A small self-supervised image encoder, trained from scratch: layers 10, trained on pixel-art sprites of 400 made-up characters on tiled backdrops.
Rows from block 3 of a small self-supervised image encoder, named by matrix and row number. Rows with one number within an expert belong to one neuron, the router's apart. Each number is 200 + 20 x the weight over its row's rms, rounded and kept within 0 to 999. All counts start at 0.
After each expert's rows are labels from the 100 images, of 14848, where the router gives the expert most weight on average: "top examples" is what is common among them. Only what is clearly more common there than usual is listed. The data: pixel-art sprites of 400 made-up characters on tiled backdrops.
# router: router (model.blocks.3.mlp.router.weight, 8x384, trained with AdamW), inputs 192-287
# up: expert up (model.blocks.3.mlp.up, 8x384x384), inputs 192-287
# down: expert down (model.blocks.3.mlp.down, 8x384x384, transposed), outputs 192-287

# expert 7
router.7,226,206,183,201,194,222,183,207,227,232,238,180,219,218,202,223,166,203,154,209,183,210,228,165,190,171,211,160,193,213,201,206,202,225,212,168,184,201,180,194,206,162,220,200,206,222,223,185,194,181,195,220,185,169,181,199,205,173,201,211,192,233,178,233,181,172,205,228,191,219,177,220,200,211,174,179,200,183,205,197,213,174,201,225,201,178,202,203,226,169,173,235,193,174,213,206
up.0,200,214,197,159,223,168,227,230,233,190,248,212,206,211,218,200,210,207,179,205,221,184,195,198,176,202,211,203,211,209,167,199,216,200,239,222,212,159,194,195,201,174,195,211,188,222,184,198,175,180,206,205,185,184,214,191,182,182,165,217,204,203,196,213,210,194,199,198,187,208,201,204,190,237,205,172,192,187,190,200,202,212,210,190,207,194,186,206,182,172,159,198,200,183,216,219
down.0,236,166,210,245,171,245,211,202,197,204,189,203,200,155,183,218,224,185,200,173,198,211,194,200,178,201,217,201,208,200,187,218,190,153,175,201,198,191,171,197,196,188,212,223,192,197,206,197,214,212,222,199,202,172,217,162,186,231,222,212,165,207,209,212,209,161,206,159,194,197,198,197,183,194,180,233,174,183,202,203,204,189,204,171,204,189,204,181,208,233,216,215,218,229,216,210
up.1,182,187,181,189,159,189,213,223,213,199,184,189,201,205,174,205,183,201,210,228,200,202,220,182,203,216,221,236,214,191,175,199,198,217,209,212,200,228,178,202,232,192,222,202,196,218,195,203,169,191,204,205,202,231,212,171,186,217,179,200,186,182,205,199,213,207,206,191,179,214,233,195,183,196,228,202,198,220,189,175,214,255,181,159,182,184,192,196,199,218,157,231,203,200,225,208
down.1,223,171,189,212,212,187,217,202,219,189,173,240,193,231,210,222,173,235,183,193,208,202,191,212,207,209,242,178,185,216,198,234,217,184,221,176,187,176,237,201,188,213,183,190,200,188,198,196,203,195,193,231,224,204,182,208,185,204,182,206,197,228,183,187,214,200,202,179,224,228,154,228,198,196,187,195,181,211,200,223,196,199,213,215,216,175,199,208,186,227,227,183,195,194,200,221
top examples: green

# expert 4
router.4,200,212,191,232,201,207,182,210,198,214,193,197,211,202,209,192,205,195,142,204,248,209,193,204,193,211,193,234,239,191,176,162,244,188,214,200,205,188,211,199,186,215,217,213,213,210,171,222,233,230,197,173,171,197,212,194,170,216,209,168,196,148,202,208,189,201,224,214,166,197,231,196,197,235,199,230,170,211,186,203,238,222,200,194,191,205,216,177,203,183,208,231,209,233,153,215
up.0,235,214,217,188,229,175,247,173,208,195,195,192,198,213,213,227,186,197,194,194,190,204,219,196,224,209,190,169,208,162,208,238,197,202,206,151,181,208,159,210,186,191,189,183,183,216,216,225,202,220,185,226,212,200,241,218,136,190,211,182,234,180,196,210,218,237,209,213,170,194,212,206,198,195,198,213,221,218,221,180,203,189,229,197,184,206,215,211,235,194,177,188,191,220,180,202
down.0,198,183,180,187,212,191,214,179,176,175,230,217,182,181,180,153,183,222,190,208,177,173,201,204,189,161,191,207,196,199,212,169,208,227,216,168,215,206,212,207,225,133,174,241,197,188,171,198,184,215,213,188,225,192,192,183,201,188,210,206,198,190,228,223,200,177,208,222,239,191,194,163,215,200,184,235,236,189,182,166,213,205,189,213,230,221,190,195,189,196,226,206,206,207,217,208
up.1,218,189,205,188,214,163,204,185,191,205,177,187,231,184,194,144,186,187,172,219,219,212,214,207,181,191,207,215,173,203,205,214,227,205,199,177,175,209,177,203,172,192,183,182,197,170,189,206,193,183,165,200,200,225,182,197,182,235,212,216,193,226,205,168,231,198,201,182,162,187,226,208,188,216,181,193,198,200,229,213,210,167,195,154,213,157,201,192,239,211,193,199,185,182,179,212
down.1,200,215,219,209,178,232,174,190,192,200,242,240,166,193,224,210,177,214,188,189,152,195,177,210,175,192,189,204,195,182,205,184,219,185,225,197,192,186,220,206,235,210,196,207,194,186,182,193,204,216,212,205,184,184,227,195,199,219,206,183,229,197,207,193,203,181,195,212,205,200,178,237,216,157,225,198,198,189,176,174,169,217,204,232,222,213,198,184,197,215,217,200,221,187,213,220
top examples: lower left; purple; blue

# expert 3
router.3,213,189,183,236,242,259,234,163,232,200,210,202,218,193,207,199,215,232,192,185,223,189,212,201,211,191,175,211,195,200,203,156,201,177,226,197,199,204,185,222,206,228,211,190,217,198,195,170,211,201,160,201,222,232,205,227,188,193,174,185,187,190,227,213,196,214,219,179,200,199,225,216,204,197,150,212,217,206,168,231,183,202,226,188,221,208,186,171,204,168,194,170,166,186,206,180
up.0,181,211,218,226,189,187,183,227,170,215,215,222,219,219,210,212,195,212,203,185,171,185,197,223,223,197,137,222,209,174,189,184,195,227,180,213,193,197,191,196,185,185,165,211,218,195,218,203,228,178,193,225,173,185,222,181,211,190,213,206,192,175,161,218,165,212,206,180,211,191,226,200,177,197,220,192,214,183,209,204,219,213,229,188,156,207,187,216,243,190,166,173,234,216,194,191
down.0,198,209,169,202,206,173,189,208,197,197,175,193,183,205,209,207,188,213,197,202,176,217,205,185,181,184,178,185,170,216,201,201,232,202,205,185,244,217,183,215,166,197,188,184,180,191,180,213,202,199,169,170,186,212,151,220,203,206,227,186,188,162,211,225,197,206,181,154,228,234,200,183,185,153,177,218,193,171,226,241,207,182,245,176,247,195,182,190,205,225,223,213,217,194,211,179
up.1,175,193,183,205,202,215,194,193,184,198,220,192,171,188,210,221,237,193,244,210,202,206,210,165,231,175,183,215,180,167,157,215,174,172,201,146,213,212,201,178,174,214,208,192,203,182,219,173,194,201,191,216,208,192,212,172,216,196,213,195,177,181,178,225,227,213,171,203,182,204,200,190,221,205,194,240,162,186,193,201,223,183,196,209,185,211,202,192,182,179,186,194,180,209,197,197
down.1,225,183,186,190,229,182,224,207,213,143,215,197,190,191,210,173,170,198,225,203,183,180,192,182,180,207,185,172,186,167,234,203,164,199,185,209,193,187,203,187,205,205,202,190,215,249,176,225,182,194,162,188,195,189,211,195,229,205,207,200,204,212,213,188,195,160,180,173,184,231,224,193,196,183,167,194,211,219,214,191,203,193,203,196,221,204,220,196,190,191,209,196,188,190,187,214
top examples: upper left; red; purple

# expert 1
router.1,188,219,200,225,178,194,174,215,220,201,201,186,212,195,194,197,186,197,204,200,203,199,207,192,189,217,168,216,145,188,171,175,172,212,210,182,227,214,242,184,213,182,159,175,202,191,212,177,154,205,169,196,240,205,238,179,184,267,191,227,217,193,205,172,195,194,241,187,174,201,209,176,216,184,218,199,191,209,209,214,210,189,218,202,210,202,221,214,189,183,183,219,199,206,210,183
up.0,160,157,196,192,185,198,188,255,176,195,220,213,189,189,194,197,234,208,195,202,214,204,244,200,195,204,211,177,183,201,221,207,230,207,186,195,236,168,202,205,199,209,164,222,182,256,206,185,178,206,189,175,208,193,209,221,172,195,215,231,177,195,168,224,221,182,213,213,233,194,206,158,175,227,206,234,185,209,180,189,174,221,183,211,182,217,204,164,185,190,200,197,195,171,223,203
down.0,195,183,199,207,171,217,164,187,187,241,200,248,207,184,198,196,207,214,168,197,183,202,213,217,182,219,212,177,192,178,194,188,218,196,179,173,146,204,205,150,194,202,186,200,194,202,218,188,223,202,185,197,147,166,209,170,218,253,217,229,240,218,219,208,188,186,169,184,230,205,189,255,228,198,211,183,207,197,216,179,230,175,198,196,203,183,222,210,236,233,227,207,238,179,215,204
up.1,209,180,198,229,180,183,230,213,202,153,198,190,214,207,172,204,190,214,179,215,195,196,221,194,218,223,217,212,153,198,187,233,219,230,221,230,207,171,171,199,191,211,189,229,193,207,187,217,175,182,199,158,221,214,199,165,164,192,236,191,191,197,192,221,181,223,258,202,232,213,188,186,188,202,205,205,211,195,177,199,206,214,176,226,194,224,209,206,185,221,172,174,187,212,165,206
down.1,183,232,201,217,208,205,184,184,202,223,203,217,216,180,218,185,193,175,183,179,209,173,221,214,209,198,188,200,202,191,226,184,192,230,204,220,186,235,200,214,194,204,227,179,211,172,207,174,237,187,241,265,212,217,223,208,228,210,200,217,192,196,179,207,204,184,194,163,202,215,225,192,198,186,211,201,235,193,226,203,216,211,234,197,183,194,207,219,224,191,191,202,208,198,230,190
top examples: upper left; yellow

# expert 0
router.0,211,212,207,202,187,207,222,197,229,166,230,199,172,238,175,167,222,180,235,188,202,204,174,238,181,219,213,193,218,217,211,216,208,192,176,178,191,218,217,222,201,227,206,203,179,202,178,209,236,243,206,210,245,185,167,177,188,204,240,219,202,211,206,209,207,181,197,216,218,184,191,213,213,188,154,221,199,175,171,209,211,197,208,203,232,189,181,197,184,190,206,215,173,235,178,190
up.0,180,201,221,227,177,184,190,199,192,208,212,219,184,206,216,219,210,199,214,188,221,207,205,223,211,183,169,207,148,190,204,179,195,216,216,179,181,171,210,202,211,181,188,194,177,209,209,198,218,224,223,205,201,215,179,196,254,209,213,232,207,197,177,217,164,224,227,233,211,176,202,207,186,205,231,216,210,199,180,199,183,156,211,205,197,200,198,185,216,204,203,157,216,164,220,193
down.0,218,204,180,189,174,208,171,180,197,184,234,183,233,216,217,197,221,208,190,211,197,242,221,188,201,209,240,221,224,174,193,213,204,188,200,183,214,243,163,226,196,142,212,217,206,207,202,204,193,226,185,215,207,153,185,202,161,233,210,215,190,208,196,218,178,180,162,182,182,220,176,209,221,211,210,188,191,218,186,199,177,211,166,187,177,162,202,195,169,193,220,169,210,185,223,193
up.1,201,185,232,218,193,236,197,209,176,207,229,204,228,210,214,200,239,197,244,196,205,213,159,205,209,197,233,171,189,201,207,206,194,230,169,236,190,202,191,191,199,162,204,180,178,207,201,173,146,184,199,188,210,224,180,203,186,217,188,158,200,242,217,175,215,229,219,224,211,180,216,198,184,174,199,218,211,174,160,204,172,206,190,168,230,201,199,187,231,228,206,170,189,208,204,181
down.1,186,211,149,216,183,201,175,196,210,204,186,235,205,202,183,214,181,213,196,221,204,228,226,180,211,191,189,212,232,155,191,186,191,186,221,193,194,202,211,180,208,203,187,182,207,236,212,205,211,219,221,264,195,191,177,178,166,218,208,228,189,168,192,213,165,179,201,178,197,255,198,210,200,202,184,210,210,216,179,194,211,214,186,218,179,224,208,194,183,207,189,200,188,196,179,202
top examples: lower left; yellow

# expert 5
router.5,209,204,220,196,228,182,201,216,180,232,191,212,211,201,171,212,187,216,172,186,190,195,184,170,221,210,233,163,230,205,223,201,196,223,205,187,190,197,234,175,192,178,195,214,175,225,207,199,159,166,219,187,215,210,183,197,238,192,177,187,207,210,174,190,183,206,233,207,216,214,200,240,161,215,264,170,220,179,219,168,240,163,153,230,188,185,210,187,223,181,210,175,210,207,183,190
up.0,203,184,181,200,182,193,178,222,211,223,167,195,219,172,219,192,205,177,219,238,200,159,179,202,237,195,198,208,172,205,207,220,197,190,203,207,210,187,221,200,233,197,193,187,224,179,199,204,201,221,172,179,218,190,178,238,186,230,222,230,183,208,187,150,200,184,242,212,174,145,188,186,194,172,185,191,204,199,170,228,227,175,206,172,192,230,170,166,194,159,203,191,220,198,136,230
down.0,185,180,206,209,200,208,223,215,181,242,192,198,210,197,206,207,188,190,228,214,192,208,213,195,176,160,192,224,162,200,228,173,198,223,191,201,148,216,195,219,179,195,184,228,180,191,199,224,170,204,204,227,210,214,204,225,178,172,204,165,244,194,180,186,180,189,203,199,222,228,192,208,213,204,171,226,236,204,206,194,226,219,214,178,192,201,185,221,177,218,200,232,233,212,223,189
up.1,196,229,184,208,184,188,208,183,226,177,151,200,190,229,150,181,219,191,209,220,172,197,207,184,203,203,163,205,201,184,205,226,225,208,214,222,199,199,228,219,199,200,209,186,202,171,160,213,193,178,167,163,217,187,221,171,185,186,178,200,187,168,191,238,181,195,186,229,192,192,198,201,203,192,199,187,202,210,201,170,226,194,191,230,188,183,195,194,178,165,236,195,198,207,206,204
down.1,158,194,185,216,225,178,211,202,190,201,224,199,217,181,228,215,184,197,187,191,202,206,204,180,213,181,184,186,195,216,181,169,172,183,156,211,169,198,186,180,207,220,176,211,157,198,192,183,168,197,179,183,157,175,189,159,209,184,217,192,227,214,197,185,207,202,196,186,179,182,199,198,206,208,208,208,186,195,195,173,145,190,224,203,251,202,184,240,207,227,177,205,204,196,241,229
top examples: lower left; purple